{"dataset": "two synthetic voices taking turns or overlapping, over music, noise or silence", "input": "log_mel", "activation": "silu", "residual_init": "none", "muon_scale": "match_rms_adamw", "nesterov": true, "steps": 21900, "final_lr_fraction": 0.05, "weight_decay": 0.1}
Rows from block 2, named by matrix and row number. Rows with one number belong to one channel. Each number is 500 + 25 x the weight over its row's rms, rounded and kept within 0 to 999. All counts start at 0. Numbers have three digits each. After the name is the row's rms in percent of the matrix's.
# convs0: first 3x3 conv (model.mid.0.convs.0.weight, 256x256x3x3), inputs 10-19, a 3x3 kernel for each
# convs1: second 3x3 conv (model.mid.0.convs.1.weight, 256x256x3x3, transposed), outputs 10-19, a 3x3 kernel for each
convs0.38 103:508439488496466495487471502507503487513516461502517500496508496504497504505496502482427471479497473471510467526536510533526502504497503508489508500479505486487455535502478493537506476502519485495472488505493502503510475506494522516507485514494502499489505502509524506489
convs0.39 101:526494475502501506488497495486460489460486483487492469523531506481484498469469524484520504501520528512512467516492502503478455488500502530486494539522508469504487572530479500484525519537530513500505512497480514509523455455533495509535497488518517534517515514515487491478
convs0.40 097:486553512469506486520496480495511524516525521478486484481492484517507501496479512506482503527493477544501522523524508506506494491499475481496486491474469488497491472497492532568511483482488468546525476525514507542487525495462526504487488476473458520506468535498499550507
convs0.41 098:556480454492501533524537513478507532476482522532491499513483474525488472515499502430464480537530504538484480473522503454478466472476449513508526493458493494446496514508496476483483452461486538503465513514478476487470460537523491509535521487487477510506467494491475481512
convs0.42 101:521456525517469457502518505469477481506547531503538519542501507492473468526506494485485448503485516539502501501525544499509515495484484527534508505506501501498486503501510501520534478474506483491457491499506510510496543515468542514554510514504524525526473486482489530472
convs0.43 106:551493476481496499467484516527481452539490492559514489508512518510501495500501487535516521474507528542496502503490503514491483558538510498525508483498483492471479516519536486523559502521549459506462514495501507474489483513563496490514485477441593502492508503505454470475
convs0.44 099:556545510554510488524487468489521477480459461494489532493491463492523500496516530520498506464459490515502522453487555473497558461481534452469515490505507479502540479480496502493490504490502543522498499515489501495494525495469492467483471482490535523491494516490477505492
convs0.45 104:572526520506484491507499477512505533477475480498502495450455446492508521521514507479466502486474467491467444503479476491494495518523517486485491521505500511497503512487497486495508539530551511512505500518516473481476435478533518525515506510496495519531495496530486485504
convs0.46 098:497494456453455478515471463494534555512506516528474504508516490490496494499481494497492545489505531546491504557552537539516479520530505525525545501502488467490484507523504473469475460485480482472510495493503493516470498493514513518513513532505483506495525526534482498518
convs0.47 102:469583528503520476500520519507518494512501490497534512462454486482499503483497494486465501524515524549528443522529513493508504508511519487486507493483504536499516465464527527526535495504542481499508496482526489507519570565538474488503516517510496480472522520507494532536
convs0.48 104:502503545490489546480493497540511461503487473471521504497515513499512506475493489479514476498490481497516571505509481479492471493482468508499519504486499548507475538452454489485552507518540530491493497517484526503472470484514521470477533521543491496479508500483482487498
convs0.49 097:526499479520527525543540513504518522464472464502487499490481490505502511480500491493474491440458493504507512521491500477484502512496507505515499489497495522518497495466462481475475462498527495516493514496488486503508521514527496523511521522509507492492522501513495511486
convs0.50 092:486523459535510471495472517538559535494499520483507460494507503521512528491510504520498545516464444531522507511506514484487526482467476535496482498481479532519491521485431486477455502501481491501470530525484531529520466489476508511518482491508470513478508514463500509508
convs0.51 097:464448562516521512479477446478533535473506496480457481512510508497503496479472459491494473497467426514509428516514504510494504501506506522496512520505497507549495488505518477478480500492498481495483502539507483498510520485499475470453522535520465485519476442470512494492
convs0.52 097:478460514470450464513503490533504533540522474519557497485527496473514541470482517509479507511534500463516476524521497451453468452465448533517511526488487507511511469506562487496558485486510490491502483500497501483514487468525514520500531497466497510473519546542470507516
convs0.53 104:419481582483519489520519477481522521486466455496541519511520532511509468513487464536523489487519504470481475514478463519492474538503489519481458493516481502500511491447502508469478472461489462466508504475486479497519504526537500521515493499509501476497513515478522512493
convs0.54 102:488462479446482462467503514496479451505496479465501477503531509515539526485501520542515518498539582475515501507520505545532529516508514477489471507551530494500505565574533455465469518537484496497496498526541489494523477475504519515536519509504510515496511499490528511511
convs0.55 098:509477509482511503473499491559553543513504475504516482503506491479467460490506499513506481534494488482439488479471484486474484480460478502485473530512496530521478506508486494513516526485456490496518511491488496473481470488463506529516523516503545551570504500520519503518
convs0.56 102:469539503496519524504508506481481523465514463462487489520513557497469490486496509500490519522477497528511486501502498510527548511523552538536549481504504503484501506494512496512511503497509477496472489480510503455487502462527478474497472520486515504457511515490492532473
convs0.57 097:522549484505510495469442438505517509449468485465513473532503550489480521497505515494460460555501519544526509490480481538526542523538556483494494486499494516486497500513477486477490499510508487472478511526533491501461467451455506490494457484462533518504483490480507500515
convs0.58 105:438466507513527528506487510475512536478514519498526456503497509486529513502459518516530501489495476455471513497513510480473466473492496501506538525490498528527459488534491489504496481489535560444522552440491497531472454495487484520521479530523504495488480483495517517456
convs0.59 101:553513491475464458489506534472498525504505479473465491523535490504518488502496484507528540511492511498534546493500502491495481492488472538516508525497498485518500506455423523483511514506543506517501492516481480530486517515533531509513518507508524533526508546541514529489
convs0.60 105:500496515499485448437440443484481472509484475544525458461498492508514497494517500460480510547520558527489493475495504490496510556539530501510489475500526494503497496486499492489523569544512509496498499508490499501507472475496513525520540516488493488491481498494492495487
convs0.61 105:478489438516512491505497508469497538497493504489527512519533495486498497514519488477559499472535526482452490485478480500508495487509495512503569495509533464464523549508503540503470501495507560499515523478500541492536513499480499502518503484490473513507482479499485495511
convs0.62 104:450477476512528498535501469488520484473496487581523524468473506489497503531529522568467455583485445539463505483486497491478477503506487488473477490506506503490492578539474534496490513500482480500503504512500497481469495475525499487527494495499538528510519513508505477498
convs0.63 102:540529546531529507490523508524528483542517472479442464487502506477498501497537509482481470510492489490464472496485490495472497498476499506515488484496501486495509509504508478481449532509503485484485497499498519531474520503459528495476517494507530500488514493497510502493
convs0.64 099:549522503453485485526506476489502482479472478482495490487506507506463498485455503512454461523532534448513500480521524459496509477493488473475466471522534499498472493500480506504525495499495499496531516516515492465478498453510473473504513497504496496483490502449513517505
convs0.65 103:568548566546559533510482523513493504470480514490461466508508518499509527484481500480456506522476483522519488476484487528493473495500499494525528478508507521542510529498490495473455505516505517561512490533493471491484499478539511493495464481512465496469500506485477488484
convs0.66 097:519510491499503497507516513508511517527513500511514509503490494494486492488490504471455432512504465477488484561574562550564552473500497465477445453473442465498478486475495492503496498496490501494516506507512503503511513503482481488475480492508532531568508514536552550540
convs0.67 097:523493500544520500504488499425413463519492510474503505503480465520486472500482477493458470509511521486499538488508509476503499495515522493464493502480497520504516517444476500473516497522512510489487507542487515526489575588510485509462514510499507512445537514512527496503
convs0.68 103:530501484508488469514485486455491497494512501505504507582534481553523496487480481456503468471491505493508500517514514472488504466478491494507516479504511476491507428436490458505515470508508514502471527524496515493504527510489536498507513511516482501500508492487532515511
convs0.69 096:477468464492495501506504511512507492524526520526508516494494492519519503510498474514511521506507498504496490463466468426417401432424412543541529545537532559554554495508537510499511500487493507509517488495513502500511504501519502502502515510507444455447483485469485483470
convs0.70 104:522510503512509484498522498546470544532464550500485530521487509534496498527504470477574503477483525510532531471487487509521502501488497531516499503471507523484528521518478507487495542498513490481503490484497503490501516470494515459499521508531503493527520518516504496473
convs0.71 105:523502509495489501498524540503499516499500498486487489500490504513507521484476491483491476497496512493463453560575589546550546561563552496499503496490499486492497452471468474502476470516513480507507496519521496513519515478470526519503517530538498500529496488492472484467
convs0.72 102:544530508485441444505475493495533517501515491459504466466457533490483528506498494494509477516479461506485492476496502500508501496496497480498496530515495503500523521510502536461491492489545465495531471488472487499487510500499494499480526496491487506506486524526482483496
convs0.73 104:436462564460490487485483507483479503472459471460466474494459489520494491501480479532482442492468450538475479472498463471489477478469468470495504500515525533531542459458531494508484480501491487474487502516536497520520504517491486479456488487502464483517494492511535521503
convs0.74 096:541522513518521498499502492529512531507507464455513458532524504513478472478490496476496490469458479517443495449484502495520536558566575517498531477470500483475485521529499479495493489520522486515418473514491451524506452507537499503495460450492513510512554523515506505500
convs0.75 095:488526509501538496465508454534488514499484498506503507483497449506508474480456477517546567529518487521539486526505478505505497502501512565524498516505512501473461526477501506466465493500484477514526497500496475498499492482484450484513460450467483503501497508483509497504
convs0.76 100:473495458466538526503514482459479477518513483497536499457476480477465493546553562512520512457505503526524550551513499497478471487481463541532542506520500491561541479499474499486472551516491501501500498487492465496523480488516510500496510512520493502479504487519455463505
convs0.77 099:476486528493474479503501478503499545490503496520563501534504492488500517497503494511482539497483506477481485508513533506511517499502496453472551486499567501519550433478527491509496486494465519477489525480510501481482495496506478557550485513504480472437511482476513481456
convs0.78 102:549508556537538555492489491538538450540538527560533545506479505518500485513516514475436442513455474506460515497514522518531514487496493498513508502496496525511502475442485492461471496474481523515513517505503527499505536517484492507503481515521504514524491498486523497476
convs0.79 102:477469455467474498518497519457496514507508519490469535503511490514544505514510472494517566476448476538460448513504493493482496475480487592534537509489522520512503485501521536480527522534541497523515476528521477506505532497486519549543489476478511495505548519507525503479
convs0.80 107:488507508516515500530502495486462510471477509489502497520488486493492511484491505480500492488505507508538514540518498504499486482485489491497473472491488496500512530588513501498516503492513508504517504493481467462475498476534508486502477487518511523470526495476499502494
convs0.81 099:469497491489518495506500508489480469481498497546508517492499497496481500500475467507475461511479485511511481468472495470471514502520537492472486497502490500504511497455502484495516487496521513595522476527509499507486513507477510482462503519506504517483487494467438486498
convs0.82 098:470462462495542529445528563501477494516488504520498476473481462462498502479479469475482534539508488506478453497484482484498507482488490506480481518487516521505498498465528503503546516515512478487481486501496493486524518518511485511525515511495488514489470494493525505512
convs0.83 098:509508499486499502485491502497506518493503512480495493500496483500486483500498491515508507512505494519508489496491528447429448492488504547554573554550557544542546496500527512501512500498503479503516490505511500507509496503497520514490496489474467484469452465456466483471
convs0.84 092:481474501485491502504510506510545506463510508502525499517497495527528491508540527529499492511512541459464515623592580515500513495494487556561558514493470456477445481537482494491484528478506456487486506482498500479504556519499456482518488526549447437431480499493502534525
convs0.85 100:500447504551480495488468486476453449489487461496521497506504497489502508493493488521508461537501518576491483501501509491494502488500506489490499481523508491493481489556508527466475503502466518483507522504523475493516510459444494498473516505452513473487478484480510475464
convs0.86 098:549555477498485481494490509497526524472465479503509494480487489473503507476482492508485515490498483518505484551551567503508507483494488515481526524494513493501498502484453489495511491486504450477484511474486537484465532527523479446439528530542448468443489505489545552535
convs0.87 103:534508461501544513514518520498486471499509484493494507483492490514514497511516479462480506518483504496495489489507493483509509493499479524551557485507510485501527551516560528512514500504502462442428511526510474523510485494483447467433475482471385435456474482485515513530
convs0.88 103:450415467495500480471479488505507485511497459492529512533520487505520522482480526487498500490497463489497468477489456455460473472471483509514511513485497531506488491515519521499534485493496485489457504530478498502480478495511492509517487498492485494526512524515504508501
convs0.89 100:453475549511483483499505505553512530513494519515531538504499499474507519517509494516508523525555519506470441495510516471466468511495484501505501473509505487534536494460454524508559534537547537487513501457526490490520478481506514474476511491462489483504475492475474491496
convs0.90 098:465437533493470479483503516482489512463460487484558499505482469497476484505502523552542461491523468553534471510519508500509493523534522487480496501499495494528504494509510445445472480459460513517486522563513477525516524511469483483492489491486512541512525507512517496492
convs0.91 096:498512452506497489502485487550520492528481438504517490526476496519479503506484487496492473520488464528451421471468463460469467464465479476502468497509444509498462478491469521495478487471495487513495501510499505498506508496464511508472515520482448464579468472540476502557
convs0.92 100:513449499469476561506503525460463504477466490483507533446473499501497522472497506479521509523485525490470509505506487475459465486487492497511517509513552486496512533478465484478504514499500513463502504498495527523512455497533469471503489498517510496529491495489541524540
convs0.93 102:454519629494514530486479474488531488477503498474472498500503502531481523505538537504482485482530494457520493487501515525521488509510489478492488504498494508467484485446496500479497522533536449457489454483497511489530506520538516495457495497505507482482509487487485492516
convs0.94 103:451508498485496503515526504520521530497506496493506497484480509501493509467496502522478586509522524432546496495505486509531509578563544501520491492486483547494485555467476490500467497501482504526520505516489503525484497462454485484502483490485492492473510510473498535513
convs0.95 100:495459508481488553467522530481484499477520509488502523494516521503490488499492485468476527461504533460565490485502494451491495475488483485500509493490509514458488483472520454506537498495476471517518509516514463478522529496480485538554522510512503522481485529497466510528
convs0.96 102:479498512518535477527519488542570551455474438500522503505505545490511494494468503520512507479486492498476511502485484490512536509509515528516471483502480495510522465476532515481513502504471475439486505493506499506550481470426600544563503507541472500494497506476471487469
convs0.97 099:480526513507505481538511504443477477519547507483520512467494469505486504478495488504460531533507535504527556465488478512523518526525509475496486478499499481496529493575457510521488480482493565499479522523488475522493476481481504482513518498498493496514457506504503509483
convs0.98 097:468455475550511556476485510491485495519545498494521477492478492512523483490502489473486497474520509532501543514508485481477476546520514435484491496480487514552555466485466452482511522524540503526528498494489531516523466492497511492463582521540518505519504488475481481464
convs0.99 102:602496474487452460502503486476518512441506518511524513500486469494524542509513522525517511463497522481512546485492479476482485480500495434460481507507502509504498456494512487504507502504503488476471502483486474484481541511494464461459534501517482471499459474491517517506
convs0.100 100:508509529499500519530519532492494514472512518451476464504484457513506519487501520562537518504508496471484446487504512475470461458472439473485491508491521475479470507506518483460478517500497487468474487503462506508479505520488556529509462480503494506474531526491510514572
convs0.101 100:503479538488462469486485499498499541527494491505484528467482481514477469504487462464524533475506513453487498519522499505506497505510490502504534528486492485508500479470471495496521457494483471413510498505481481518497516545482483548493503458449496514479506511486514539514
convs0.102 098:506468506511529545477484520518533533534515531561466502500528503514484474565502488538507510500533537509487591489514519475477484478462478501499493515513512492482488481463432505485502504484444482490534482484515481470472523545501542546544506523549515527491477488485480520560
convs0.103 097:478447454481471430506527525518493522492517507479508514500511487494502514477471480501457523496498540494477500525504502538506512517498503501509492489506488511503489508479507484506446500471446482492500518508496511500470481451488521490469465467462522534510485526506524511512
convs0.104 105:488463552529491525495487496472472504476465467498517514494522484495529526472454456556543517504463525465491499505495499482493497480505516495510491485524497509482489496580425474491517549533536487481503517504504514471495486552477464474524490525534494505513526526513492536513
convs0.105 097:516499541522532512495514522509500514483480489478486491515528486518521507503476470512483502467447470513511499527502491503513522485494512465445443469468488478488483523510541582531511513515490453449468534528505515510511515519542585568587514493467473464462492462468493486491
convs0.106 107:476501497505506450520516490467517517499448487519464476480518481499510513493471489519493513497586489468486499483483498469479516504473486505516506523545489492494524519471456485460489520480494438497478508510483514497520509531566468537512506512479503530489498483474466497487
convs0.107 097:471484519467495502482486505489494484519525500504514496479498494494496489530511509450455488443450507533479488490510504495511489487505488488487473481461444489523489548501536503460487497498503518503501522504490484511509447478456467468435512513508496494494488512523495481493
convs0.108 104:481535488493470473501499492498537535512502507488517485507468436513500496472474525476470538471493515504517476478484486499488456509510498493488497518506502514490483494525501506479508480500508510521519499500515510500498515452466493450497502505501480502480478480517514532534
convs0.109 100:455466565494493526484481485513518517524522518464457451472477490499511489484483496516545507505499521541520519497504495500503496488504492517523513521498495474487513488526496490502532477490521480489475468503475503542498481493488527484470555564557481505477499484486531528519
convs1.38 108:537542514522505504425503504520450565500463555481484505449510487502469491518485477501461534483499483487492481518522540493498495485488508510512458498510494506531500503463480484462504532564525494436540513449485496490486526445450500453479529482506511501539509498505507510494
convs1.39 098:477489482546488480533498533454455498535513488518476514507477483511492504507522490510515525531496496515450456458445470524511509530510518476513537481512501488499517479467496541498513556490514495501523490528511484518479489526512474502513494481494459458461517504503491474493
convs1.40 093:490475518480464513479482504513481444564503476532497471477519528487518501518553544533494471527516521490487519509519558521510514515507496522505464528498481564560511497464481498475467528492481494529504525528505535516471462446489490464500482456495545531553504511543502504533
convs1.41 098:521511480486486514517493516511526475522515496494500512490473480484493495503463481486525523497547499512512494498508481478484474446449460483513610453483532479491527510509515522515557523536547506517483482489500515510508537516473530517494512509475504488494548513484473512487
convs1.42 101:460486516490514517490540568539486499525486532473474499484493507521510485526544512506468483483471519517479516513518538480464489499502501546499457524500452498497486521527495532502484502520530526484464525483457494524500480475469518509462528510465486471488484491508471490486
convs1.43 123:550497468492471487495464502526509444510479478488507499532505506505496485512524485524526469456517492515530521498485479508476468533501502513495485483501475545505518527486489493501514507509530500531499459503473533525534520538511504508536500482494483492488509504456496481475
convs1.44 089:513513515515479507485486512538487503535488507589534514485522532507525490517538511484499510496532539488511520488515523480500502466469489511498518519512502530492512488507500503523479526552520537457492505485532493494501519519536530506503507514489461504514508502492497492493
convs1.45 105:517512499508537529504502493501494508524548547515504525453512566458473506550526519500482476502519472511535499491493503492490508529516508526511485488496490488503509460482485537498474496465461492482479487494472495524521531529484515526530465511533400443479469498503478477486
convs1.46 097:506552528494519493506512498507502484507498459528496507534527517513534533466503491502507507481502482515509495435458458491471461481474466525524543516503497501503484497505525505514496532534512503487513525490533487484523476445462510530572508498532449457479462470474485502500
convs1.47 104:464465482468493489507474504500529506505492491508545532487513505490508525523479489505422440502483492489494499464488483486481460517518507510484464529527515510502487482450480496496477457505509485551553465526527485516522555512511511513517485493474504525530509520501535510514
convs1.48 103:515489448528516489498479479513495531495483501528504451520508510509524504466489478445492530493512511487466508506494499503518500501515504507477436532522482509493500453493512465516556467510508485490547492483507496458489513464499516488486494453456545499497569535507508494463
convs1.49 089:471498472500514502457452482490482503486508536485459493451498487510526530526549567518513507483467467511485483505496480481486499516520520500506508499518522439451462523489496506507520487515511478480499479515513514530526540497461510498491510516503498515521513507502521516520
convs1.50 092:521497475555509467502478458488489456464493531498503500510519493502496495515505477555476459552471458498474483481502491485493494459444442504511514475525510513518518472499498474478466494499449467503498489493512516493477509501502509515472537519480503489463474468472471467469
convs1.51 096:516516506478495508518528502502494447478503507487453454500523524507536509465475458513561517478486480491496505467478500491483507486470474475481487534496502522516527508490488520521476501524491492484516457493451456522557537494550532502506534519469514513531506487489528464523
convs1.52 094:457489494490539519431464516513485539482457467522503496564538520534507502461483507497478493472497490493496476482476463509513510496491500491494486495479489482477527483512491497484483497491490473543515493509490503490501512498512490514514497518522487489506475466483490475465
convs1.53 098:518521487500538509469484496533472478540498477500478490688558524490490521465467505547507478499512515498520510557498493489491487481497492450452460472469473520517480491499510486507495505547542464508506514516492525527483494492491523512535458491517429453500430471520474496519
convs1.54 098:542531542561537573569531538517503494535471526498480522484483507470510500445473450500484498509492493527495488493486476500501501513504511504505490470470496477487496469485503501517518496483481521500525514473507502478491473465472532549525483526531492514505500533515510533540
convs1.55 098:518494495508534525511535489502491495498496505526512496487473490510497487512492482512515539467457499479469481534528515532522540518515540448454477512520528509506496492508521493517523514513472513507491489457488488463451512509506478471496512516513519514512513521513500502496
convs1.56 101:535541540499488489494513508477550489502560523488602519475516466484523503513494493527510481554523487486484460496504495489476494521537505491484527520480516465455493488506481480492495480519512493513469466477461508457451511482460507494487499496503470483496510528514485492478
convs1.57 093:505476488512496481501498473488454449487495505485517520523527537501511488423456471486535502472482478470496467496498477544522520509508521443459504498496478500484501527516545525495532481504536535504506491502501516494493494506544512518534509510536500522501461476490520504504
convs1.58 120:490488475488509501495529517495521482480508541488559506472489491501529500505505524473514491479502484477497480464471481500509502518533512473517503482511482493499514490497515475497492476516503514524518497502510490548564526508501500494520490474503503479466509504479492534518
convs1.59 092:476481507504489475533526455534496580532509508525498457437469502459485524508487544489556486476504502499494494505517499511496504481504505507515497485504497518534497458506544506528531503492519463502540499504485533461492549489481516445465533512518515501501483476458534522502
convs1.60 129:475491482503490495510515505503491480491510510498511503474478484487505500552517510473478482495496490491488493496503514507501495509494489506526528498502491493476470498522511503483501540508498489484482482494489506501510493505519517509531468488485473475470509507521518512525
convs1.61 090:508494506491483517471470476516454489525511501480464499541488469499488479533551501505519493508488498503482504569546530493495487515510506515495522501505515529499495498505508493495484514520503488535538474484502441490505515485480501481483556504498517547538523531510447463467
convs1.62 105:545491478512500499497528491423552513481506528511501537448476461492506494542534493517495487527520469528517484490507511495494518510508523516539491523517493490510457481493469482460468510491488499519522475522498511512502542486471540495517539482478484501486503523510518504499
convs1.63 110:524467490546520525507533562530507488526536503532533507505488537543521511514489508479543496490521504490520497506513515505514527500499507507475507504497538522524550495495548503526540493497495490545522518505481541509453492528530524536525508493483516528552505516540516505510
convs1.64 103:469456462487508476486497450529536482506474511481494504468497485487491491505480480504494569482505493482527480449480477478506503465461442498484511526505521489487521510490470529504508472504507528529492515519493514515489507477516512468499518469459512487507469489493488482463
convs1.65 095:515510527504511502506490493523522480524485534490477501532512469487462460492464484533482517524498482472507483545538522519502508490490495449468531508494527517492507494527559510502534477463493503478436520499490493498526472460471525512532526521536480480478495487499493497495
convs1.66 109:518518518511503502519512508500483486493474475502479483517530545498504513477488499499505489518534516522541526492485514473466497482483511468477495480496522483501531501501502500506498498499492488502508491498502491489493481485487491493497479492502446446458452453464484480488
convs1.67 090:487471427561560502547501538509459444529509457540479502512480481470525486487503537451514459455563513483581496475459446489493481482496489472488517509492528485496532508559479469507493466461489505493510512521495520524491456483482465506484491522506484466449500516487498500484
convs1.68 112:530516471549522479462462453413484519470509525501485486457480493519483485517484503503520499508514484515531522467494503471499510462485492447478492480513491497484498493498507534528515529512468492506473497509492498491500500540542496481501564514497499515470467513489498523502
convs1.69 099:508513508516520515498502497513522530508515504495493484503484487505492497496476472515525511491511499469479473477502484497517485476480446471465469512501492527518494503497479483484479463486489523504495518511508497507509501512512499509509493485499548558539537545518527524491
convs1.70 086:565514528560546518551519487485485489456510504463535485505494475499503503507477502522568507470557484478529490491510507468515476500521467454480498500482543493504544514538498521529524455503477500521504491531482480505489489525512477507505489484474512512494494495489474451457
convs1.71 103:563540528542523517504500523538526569514517522486484506505479491499492519503511524496485485516503479498499483498493504469486491433432437497489515504507514483479486490479531479458496477455489478468521512488539519518512481489525496474506556540540525504486529533533507519532
convs1.72 105:484487477515489496480484478509505488511522518505519513453494499496511471505504474531498474524500498506502531439497505477499488466483493516479477526492479510484487440474543473535603475493453505512508493511550488490501473515474472491465467485484485518561529511516504503506
convs1.73 096:477506482524540489497503486472444497531494484474468482495502526491496474508510441510485483536466489556461523500494511498515504525534553480479487516483524524486508503518490545511483498509482514478547477494486470538506506517528523519473508506475439461486462448453483470458
convs1.74 093:553536487510517496479483484501481528521521491515540483499491509488469469543501482530525490471476479465486514511484483514522527550583592530486461511493477513499520511496490535532485481458481520522488531499491536507502539518525529511499507523517535503482513484474529533489
convs1.75 084:527529486520521504469484475517536530538566496470499430517489507523519531492469502478497501500522460513523482449474493502505476526497477494483455507501481470504486500510499514511488508511503509483510501491491486479526498485477480503483502509476524503509483484464482508484
convs1.76 096:480499509513502492459473507545482457499474494476508497494471452494486521544516506478435504491499482514479489506530490498504475489472453454474491485488493506487479527474497494490519508495509450564530494499552520506507530521513466473506506451478512501499515502476516497495
convs1.77 090:531531530532509525491483529508530502509509509484542521495490507522504504510489491518532524494490518512490486521498465495480457493483485464508526469522511500509492526503481506489486505500492461476498457499483433492472495527509515512492483510508528519507531513484508495434
convs1.78 108:508512491481462474444469475504499499486509513486502500471482500512487462502512501496480542500456508493487489555549549526516508507524521507492489480497514505520519519497469491467471456474535483519502515501517482464521504505462479491470519485481523525492493494475465457482
convs1.79 094:521502537518484524503480465492526546515475489499513538513478496514500500525495499480503521510495547485452501492494499534534516511505499483511474497542508453487464489483470509533482479492534510529509456469486453453487481519457469465475517496505490499489467487486522528508
convs1.80 104:562531529549525523446486512512526480525514500514510503505505522524511506504484479530512521490479507516472484486463454477503503490488490433482491435475512465474483486467469525539489508515497525522498546560538511557486523542533495509513498522517527499483528522528516484492
convs1.81 100:514481494479485511457489463466457475502504529559474516477469501494499482493528513542506484524452463490459496518535553509525520520527500505467475482489512518505500520524497527506509475493480542591454497560491476476457534564502516539498494516479550559539494496513499491484
convs1.82 097:515493465499519514510509490465513476482523508497490465518549533502527526517520531488499524523478490508491459498508501481499505487489480507519443485504477516515493437437535473466534551518547467444463488502475501497489488470470512513494488512501500494506516516490496494486
convs1.83 100:489479502491485523472462495509513492515525505514533516498507515499511517491509521502510499486493501465466476540507523551515526572545551499485487484471466488475463491494501477477482489481477512496512518502519504494508485474480499490492519505501565561564531517522537533532
convs1.84 092:468485463475465459541540559484479508499472498483512519502456495524490500514520517468494487496500510512528516454471472500494494411420424486496512480494513487517554519514507512509496504537535486504495462501516517542525488491504460478484510536522467478478471500514495513494
convs1.85 104:476487540482498469483467454475571449501536523517603506516576580519489489497498496509488541512506492517466471511512482491494496505505522510486526500486465472501508501533511520491513546519478520516527470508476522501478499500484503479509510483457501519504494493485493493487
convs1.86 091:520537518502508495516518490524494499492500545527501490512507527547504471508507481501517498497514531509487479484514493513526519483492477464491495493528529492512523485483506480483518481480489514496475505494475515507488435457493481486501480493521464477456499500500547523554
convs1.87 099:478494494500493492489476496509483495496516528493527552537498470546519511511506526482519508498498470528524523498491473519524521518520537432474523437488488499498506471467450496490493507491478505502465487484498512536515504525525510522492471496509435444440501505508510509503
convs1.88 099:535514524479529505484527501494433511570501471527520486497495527502487509441497511484487503466508577472505523522488528569533536531524519478480451524545482514535526473501509505506498503482525527435473549494473538487471525528505522527522496478468477450483469475502485508485
convs1.89 090:479488484512496515497477465516521458491496498462497508463465482472486505536540539515494520456471480493520527495506528501488510482482491531504485516515521486482473476469492490503496442460466549516585483505514501535490513511514488525514538527487532541518501515530504492503
convs1.90 120:487515481511519498535493504525451527517498547482482496488490472542526481532540544505489495504504489496495488527512535506500515490492494490497525526517517514514505538528481492372272524391349505465461526437443521517492501504508527511479505506501499483497507516533490502527
convs1.91 094:530515519523487503535495521524515531473513526498509494512534511504512523496524526545512485578532468509517458473491519506520514496508503531491482493481512477510537493479481502488499520484459516505503501510503485479500473478484489497498516539511479497468492501506497510508
convs1.92 090:533513542517530540497519511514496520498509553520490509638541488502516492466478482472479478496477484522513564438438436468470442501479471442479498497505512512503494511472507511478511470504502487451472512481489531474492540508531512557508484485499431436437474481490473470475
convs1.93 096:518496492536502497510455481475517506513488510465475496426495467502512483502528513488501489450501532519520510551540513549537519534525515519494490529543489530540496523542517519530525464490556554449502520486444553455511552498503459478409535534495544512501502487516506502506
convs1.94 098:458452459487507470466445458489498442496485496489484491482551500442481504502502513522477553455502488452518456550510496523499470524529501511528529520509480536522564513485500490499508534501485493483509465507469501471452522507510496481514510482486483470472479507486486513493
convs1.95 099:458478476480484487535514514497494496488504527501468507472442437495523509513519514534519531498520501477513468545529523538521526522501522501501487505487448498511532551553456506498466487529493478481508482495515477463519509503477481470497488488481510496534505509470475510499
convs1.96 088:477483502533513493473498492484529475522493504488497506562551526511511506487472492510505490506524526549534516456447453470466458480488502488514527477470477472455464495498481476492494516531529499505493490491519468498530509521495460463513517490471503519530511512526566531548
convs1.97 101:467515489461511524507481485500443496520489483545509493575474478509540523491510507498488474501497503500499507511495525499492517536528536492484495511514481528557533515515531501489496499471491492463548531491523493521533551537524563514545489487471457489504509486507502506504
convs1.98 091:504500475514535517476495487509476512484480509499504515506513497495512535504490493511465545485455519487461492464459463468482491469469477506513510506525517526549546516514483513470479484488533500466468511518486491504499509534554490492494510520532484463438515496485527522513
convs1.99 108:474488501529523480521491467511493454555518524512479458485500496516525493512481484536505540481484525488502495503496491517502508476474501487492524506499502482494523467508504490502523485485464482478493504538535488498547505487474500499479492492490491487467477489521481480493
convs1.100 097:490467473513446476483480466536505515511531505439501519482510533489508486481475477575560551537497510515504479518507497517530515477485490534510491536520543512490531513498472486513547510494493461483486492472502505491464492500480476485500532514519484531498502516499487508524
convs1.101 117:531515500528494483494484510482555502493489490510463473488475516492512505519515498466511520490513516456483506486488501518517496495513495507499500493490488506502509469457490463476541488520520537475520540491534510557469512499492498529526502468474505511526472481478515504510
convs1.102 097:503475449520501503505508512521474522483494492461452438527498465507499513540538535509494418505515451496516482504501479506523485483513482505527548496525524558549517549531452532477427527498498499444448519443456511468452505472485490496511514542516478467470477492483478500487
convs1.103 099:526504551473459473509499529525538519475517492507510479518511518532519535492490481512461495527541541506510498501474479511497496500499484481545512506473454554550499535522547492510535489475502499512478556524519500519498553519538472490493453490537462480486485504506501500512
convs1.104 118:505505489504549516498546478491453519495488494501521504534532557504513498478463504518503483501492484499465485508501511532512503545506512489489453495509515491482492517473472523529499497445468537426585498488484491508498512493509498506506497518541505473478484492471524510488
convs1.105 097:503489477509514502508497511537547515508490520487467471518483487526523532545554533511488488517504510504491489484474496470468471484486485519525518464480491484509528513513488494488476475488481472474478531532517527524507471494490484503530462469487561562561523514505489502512
convs1.106 120:497491514515512516473506475493434506529419505474503492502495516510501492498525462480485517526454498522428488504509499530529530536500506545529524489552537467485486491500518493530508504521483514532510499571474489544513487537488505472478519493517492499505501489501460476476
convs1.107 082:473499509493472492523507504465517516493535485524545474478462485495493493526547553508489463526506462523506450497484491543535528473466469472495493556536494551534509468472484475479508495494525486478529502500527525486478506511471507481493486489506546518521522501513479492511
convs1.108 113:495506472513507435481503477515478474512507495507500517461511420511498460514520532551473522482444475513513498484481468507491504514506528525523462481496476509505517496523507524500494478476475525497489496518503502478483491498520517501494535519470514495434511501485507500495
convs1.109 108:529517514502498505502477489555482477502487471491502482459485532453504494504504510540466435511487485495523515518501508502501485481503501508475473456490496513505516497482504499481509460485532520475502501478474541528467530516480496507490482452416534528512519552531554542539